Weights of a small image autoencoder: trained on seven-segment displays showing three digits.
Rows from block 6 of the encoder, named by matrix and row number. Rows with one number belong to one neuron. Each number is 50 + 15 x the weight over its row's rms, rounded and kept within 0 to 99. All counts start at 0. After the name is the row's rms in percent of the matrix's.
# gate: MLP gate (encoder.blocks.6.mlp.gate.weight, 576x192), inputs 64-127
# fc1: MLP up (encoder.blocks.6.mlp.fc1.weight, 576x192), inputs 64-127
# fc2: MLP down (encoder.blocks.6.mlp.fc2.weight, 192x576, transposed), outputs 64-127
gate.276 008:58 40 46 32 51 63 51 51 29 28 43 53 25 47 51 23 26 43 35 26 24 28 65 26 66 45 41 36 52 31 47 47 72 33 57 20 48 38 21 65 50 33 70 57 68 60 50 53 42 44 61 62 38 42 51 48 78 52 29 53 47 69 65 43
gate.277 080:33 55 52 23 38 51 57 74 41 43 80 44 51 51 63 57 52 46 46 86 69 54 43 69 45 27 61 76 55 51 62 75 39 43 43 52 52 61 62 46 30 79 63 55 30 43 66 58 71 26 15 84 63 42 50 75 47 50 46 20 42 38 81 48
gate.278 119:51 62 49 58 62 59 68 47 73 48 40 65 49 41 45 43 46 56 50 33 70 56 79 51 75 60 57 53 65 72 50 81 82 65 50 30 22 46 57 35 74 42 65 46 70 57 74 75 63 55 52 48 58 57 62 75 26 73 60 48 37 55 40 20
gate.279 094:36 40 52 27 76 33 47 48 68 67 59 13 49 45 58 56 12 76 44 53 47 61 64 45 40 71 66 41 49 73 83 50 56 18 31 43 56 55 71 58 65 50 49 49 53 51 45 63 33 50 56 80 50 41 74 75 41 43 34 60 48 58 47 50
gate.280 034:62 25 52 43 62 65 64 64 35 56 67 38 39 43 40 31 50 54 20 24 23 34 42 30 66 42 59 25 56 60 45 53 49 21 53 28 54 43 17 62 64 22 50 53 42 54 63 46 45 71 53 66 31 46 61 49 46 47 69 36 57 64 68 53
gate.281 115:45 44 51 33 11 46 66 50 45 53 39 60 59 52 67 42 08 48 72 47 62 66 34 38 49 51 30 30 42 42 52 80 43 54 34 43 30 58 68 56 39 59 31 52 52 55 45 44 25 52 61 23 06 59 55 38 90 41 47 60 43 51 34 45
gate.282 107:27 82 42 49 67 57 42 55 39 68 55 55 46 44 74 55 37 72 48 07 32 53 88 63 31 63 39 64 41 73 47 51 50 46 38 56 51 36 86 33 45 60 57 39 42 68 42 47 19 25 34 57 35 62 52 46 44 48 62 30 29 63 56 29
gate.283 102:49 39 54 51 50 53 46 52 58 60 40 52 47 57 55 34 59 28 34 56 13 50 61 28 67 62 45 51 59 71 68 77 61 41 35 43 17 75 40 48 68 79 60 69 72 44 56 54 29 51 72 50 52 59 36 56 59 33 29 60 38 12 43 59
gate.284 112:51 39 41 61 68 56 57 64 39 65 48 77 62 60 64 45 44 37 47 71 47 57 78 63 46 53 59 35 54 68 20 53 69 48 46 70 45 60 59 32 85 50 60 42 64 20 46 52 73 24 60 58 48 28 39 57 25 41 61 63 38 65 64 66
gate.285 114:57 62 40 40 78 59 35 61 43 85 51 56 23 43 41 61 70 59 38 58 42 13 48 43 68 57 34 53 36 66 73 47 72 54 28 92 35 42 33 83 39 46 28 52 60 42 37 42 40 64 34 41 69 68 72 48 57 49 58 57 49 59 72 49
gate.286 075:68 42 34 51 62 51 36 26 74 46 66 36 46 50 61 75 45 48 71 36 59 58 39 51 46 61 44 59 58 18 45 61 68 92 55 82 45 28 43 38 59 46 54 45 50 46 46 55 47 48 46 45 43 51 91 48 46 26 52 77 45 62 56 33
gate.287 035:57 45 55 91 44 58 25 47 47 62 37 40 75 62 55 55 48 69 46 53 54 66 63 60 58 36 49 59 56 39 55 54 30 45 27 45 72 27 23 60 28 43 38 56 52 65 46 60 80 62 32 44 30 40 82 48 51 65 60 75 30 13 37 81
gate.288 095:45 57 30 19 66 49 67 51 45 22 31 71 56 42 62 39 39 40 57 50 21 36 48 26 56 51 82 67 48 36 19 62 49 57 24 34 69 75 39 72 49 83 69 48 43 44 52 55 55 40 53 46 38 48 23 55 41 03 48 72 51 72 53 60
gate.289 100:35 70 50 35 48 54 46 64 63 54 49 41 60 38 55 38 37 69 75 45 63 25 75 49 45 21 67 82 48 55 30 48 34 70 44 45 55 56 49 49 55 42 37 74 70 72 48 45 46 51 68 46 66 06 41 58 43 45 50 69 43 37 24 35
gate.290 110:54 50 48 43 23 45 54 34 41 61 54 56 42 43 70 54 75 39 35 59 35 39 66 73 53 37 55 76 50 61 50 43 59 50 70 22 61 68 65 16 60 67 60 49 42 52 43 48 72 62 42 74 60 52 36 52 64 28 33 52 67 35 27 55
gate.291 100:54 53 26 65 30 44 20 37 23 54 45 58 17 59 40 46 15 61 62 89 55 39 55 70 44 57 61 59 38 69 49 55 84 80 63 44 52 62 42 75 26 39 41 29 48 45 41 53 48 50 54 50 57 46 55 24 79 64 64 64 65 25 40 29
fc1.276 009:34 60 48 66 47 51 58 44 61 66 49 50 77 22 38 78 67 64 61 82 80 77 22 70 39 59 62 52 43 53 43 52 27 58 54 37 66 52 81 37 48 64 51 51 42 52 60 31 68 44 26 46 57 69 37 41 16 52 57 28 46 19 58 66
fc1.277 091:33 45 40 40 36 58 55 79 41 47 65 51 63 69 74 49 58 46 44 62 59 52 41 49 46 26 65 63 58 45 59 55 44 47 52 41 55 49 29 47 37 58 46 59 42 67 41 65 75 24 06 92 55 36 66 62 49 32 30 43 51 52 69 46
fc1.278 120:61 59 45 78 52 49 79 50 45 65 47 56 61 44 29 43 53 32 47 49 60 42 58 13 58 75 58 34 45 57 49 40 50 39 22 45 62 35 52 85 42 51 44 48 61 35 41 54 43 48 31 70 51 67 29 24 61 40 28 46 55 73 50 84
fc1.279 113:61 19 52 46 56 61 46 42 79 39 54 62 47 42 59 36 34 71 63 45 61 39 56 33 48 48 52 60 65 36 54 50 49 44 52 20 48 38 53 41 69 52 64 44 28 54 46 56 23 51 60 63 52 55 73 68 50 35 19 61 42 41 40 46
fc1.280 033:49 60 53 68 32 55 62 49 68 61 71 50 51 36 49 72 61 35 44 71 69 67 32 40 42 63 76 59 55 65 55 37 35 48 54 66 54 53 30 57 49 38 41 23 26 33 39 48 32 65 25 40 57 71 71 29 65 33 64 08 45 32 76 75
fc1.281 125:31 48 46 68 93 28 38 52 40 54 55 48 31 49 62 52 73 32 54 27 22 36 63 73 40 54 68 63 52 52 68 35 53 39 51 76 43 46 34 52 62 25 61 24 51 64 50 61 63 54 37 72 42 34 46 52 30 54 46 42 63 32 69 48
fc1.282 120:53 21 45 65 68 40 55 66 60 41 45 60 42 62 34 61 55 68 69 48 53 29 36 48 54 50 69 56 68 20 46 26 64 45 60 42 53 51 44 71 48 62 54 55 71 43 68 45 44 61 50 58 64 48 39 78 53 68 69 54 78 56 51 29
fc1.283 099:73 49 51 33 51 22 56 46 49 48 55 62 54 69 78 28 56 61 69 50 56 36 27 71 44 36 67 32 69 19 22 42 29 32 50 33 81 33 63 55 39 59 72 40 36 57 50 29 34 32 55 31 44 32 34 62 49 30 65 24 41 79 77 72
fc1.284 112:67 24 71 50 64 22 80 63 68 55 37 45 43 67 66 58 34 73 30 55 55 36 52 71 35 52 58 64 57 19 54 75 51 61 39 37 61 80 64 53 26 64 39 51 82 38 51 33 47 60 40 52 58 47 53 14 42 61 53 32 40 43 45 46
fc1.285 122:61 42 82 42 68 54 42 69 51 28 36 72 62 49 53 30 35 82 52 23 66 41 64 57 27 48 57 53 59 29 57 36 24 68 71 50 69 49 47 30 55 31 64 55 70 42 35 68 52 43 48 88 37 65 62 58 35 59 57 38 42 20 45 65
fc1.286 077:45 57 58 36 42 34 62 81 36 62 20 56 47 54 18 27 59 55 34 44 31 47 48 51 55 51 63 57 52 87 35 70 40 23 45 27 77 81 37 67 55 64 38 36 54 46 53 61 63 52 65 50 53 32 09 68 52 69 32 53 60 37 40 63
fc1.287 039:44 40 34 41 51 72 47 46 41 42 28 55 42 04 51 52 52 42 68 68 44 55 76 43 48 56 48 71 28 56 57 31 59 31 46 32 41 65 58 34 45 52 46 37 24 47 65 72 50 78 37 65 78 43 47 40 53 37 59 52 46 46 44 57
fc1.288 084:21 35 97 54 54 73 56 51 34 38 54 55 48 41 62 50 30 49 36 64 45 34 40 32 53 34 44 27 70 64 52 60 69 67 61 64 33 78 61 44 46 44 24 64 59 50 27 68 59 69 56 47 39 56 53 55 58 33 50 58 59 65 58 47
fc1.289 102:32 62 63 69 44 49 56 43 49 70 73 60 38 73 48 70 79 43 44 26 26 39 75 50 48 88 57 47 25 63 32 57 41 27 68 40 27 59 98 69 55 48 49 40 48 43 65 59 37 62 75 68 34 65 41 63 45 37 53 72 71 43 49 41
fc1.290 106:33 75 66 51 79 59 36 59 63 47 57 50 51 67 39 41 38 46 48 30 51 76 51 36 64 72 18 20 48 51 58 47 63 43 44 64 38 52 36 69 37 52 37 57 50 46 57 49 45 21 67 32 46 46 51 55 31 68 57 57 39 63 41 51
fc1.291 092:59 52 48 50 21 60 56 55 50 55 41 41 25 62 54 70 41 59 50 72 83 34 65 89 32 42 49 57 48 53 75 51 56 62 65 56 65 41 32 56 20 65 62 55 42 56 56 33 45 59 71 37 75 49 45 22 67 55 77 65 29 40 39 48
fc2.276 015:43 69 53 68 54 62 42 33 71 57 59 41 74 29 59 74 51 51 57 50 65 39 46 59 40 58 57 61 47 53 50 73 22 37 43 46 67 60 81 44 29 75 43 70 38 33 55 41 38 33 45 40 49 34 46 79 22 59 54 39 51 28 48 77
fc2.277 075:58 37 56 51 44 55 24 49 56 78 47 37 65 44 63 49 51 36 56 31 34 62 66 45 62 46 66 30 38 67 47 37 94 44 58 57 50 61 48 67 64 38 35 45 67 36 60 53 35 37 54 26 45 41 68 42 43 46 42 74 43 42 52 50
fc2.278 128:27 75 51 22 51 74 36 34 64 57 63 55 59 60 43 44 57 82 25 45 44 77 66 84 56 47 48 68 47 36 54 54 65 44 38 26 64 58 65 26 67 37 52 12 57 51 46 44 60 32 68 38 45 46 51 67 33 59 57 24 55 32 45 51
fc2.279 126:24 73 28 60 26 64 52 65 39 25 41 62 32 37 50 63 91 56 18 33 34 47 30 60 48 30 55 42 47 42 52 49 39 59 41 77 49 47 30 37 55 30 28 63 47 50 56 27 54 49 25 36 53 57 46 26 61 55 31 44 48 24 53 60
fc2.280 044:53 88 66 67 43 61 42 33 71 72 43 39 66 44 69 88 37 34 54 48 64 45 50 64 34 61 53 76 46 44 55 57 18 39 41 29 65 65 66 35 23 58 28 62 48 29 39 41 26 40 37 30 67 56 41 82 65 53 39 45 51 28 53 70
fc2.281 132:46 61 41 30 58 78 28 40 37 38 52 54 67 75 62 45 47 26 48 34 58 40 62 41 31 41 71 43 65 63 47 60 50 25 47 48 47 62 58 71 71 70 51 58 31 39 45 51 43 66 46 49 30 63 48 59 66 59 31 53 57 33 46 63
fc2.282 126:69 59 65 44 53 53 39 54 12 52 34 44 61 18 55 72 44 58 76 45 41 49 65 58 30 48 52 29 41 56 62 42 48 53 38 70 63 59 49 46 51 46 62 40 51 23 11 49 22 27 46 56 75 51 49 44 60 49 76 49 44 31 62 41
fc2.283 093:39 48 36 91 59 22 68 43 47 51 59 15 52 48 55 81 55 59 39 27 87 30 57 53 27 53 46 57 37 45 71 47 47 64 51 67 60 54 40 48 40 79 38 20 55 66 31 54 51 40 56 30 40 72 52 64 57 50 18 31 35 63 35 30
fc2.284 111:44 69 45 52 53 59 53 39 52 47 84 66 37 39 43 61 35 39 37 28 51 53 46 64 54 64 55 59 48 64 08 35 58 59 50 71 47 41 43 17 70 60 48 52 45 54 60 59 88 19 49 53 35 87 62 49 50 61 61 62 38 66 59 60
fc2.285 104:60 41 72 44 34 43 47 56 44 63 52 67 44 49 58 36 63 66 30 46 80 38 69 37 28 56 61 67 58 86 58 62 51 49 85 41 57 40 79 33 26 43 31 38 70 72 91 76 71 54 51 40 67 58 49 61 65 44 61 49 27 52 40 63
fc2.286 070:49 57 83 51 71 52 28 63 50 48 13 74 45 32 57 30 33 39 48 63 35 65 46 68 51 60 44 39 49 37 34 54 36 39 52 96 52 42 57 35 65 27 55 67 59 44 51 52 28 65 31 47 43 38 37 44 73 67 46 39 45 43 36 54
fc2.287 033:22 53 63 28 55 52 32 45 42 06 49 72 52 63 55 40 62 93 39 27 42 43 64 54 27 28 62 38 31 41 32 28 54 54 68 39 61 59 64 42 44 51 40 14 79 55 43 53 39 21 48 26 28 78 61 48 50 59 59 51 40 49 51 70
fc2.288 092:74 72 54 31 69 28 84 46 64 57 37 70 19 84 48 46 33 37 58 22 35 36 59 75 39 46 65 54 66 46 56 55 85 69 49 42 53 32 27 39 52 53 32 67 34 43 51 49 43 42 48 69 80 65 67 22 41 56 55 21 30 43 70 49
fc2.289 110:47 49 48 40 57 60 52 57 67 37 57 35 68 37 38 45 41 39 45 46 56 28 54 62 56 45 64 15 38 56 54 60 29 47 52 34 62 39 53 40 39 17 36 56 47 54 37 16 46 42 48 56 42 35 71 47 72 85 46 31 66 43 34 64
fc2.290 122:51 33 49 43 28 33 64 40 32 43 51 32 50 14 74 34 60 38 40 65 92 34 52 75 17 35 48 71 61 69 38 30 24 27 56 25 59 66 66 83 60 63 10 58 41 50 62 60 75 88 29 46 55 76 52 67 38 53 47 20 45 43 64 51
fc2.291 099:31 39 43 18 61 66 40 56 59 61 56 57 55 51 61 59 60 59 52 86 50 88 71 56 70 56 46 39 64 32 23 48 47 44 42 42 55 52 56 54 54 29 18 26 87 47 43 52 53 26 68 59 62 51 64 61 43 57 31 59 22 58 61 57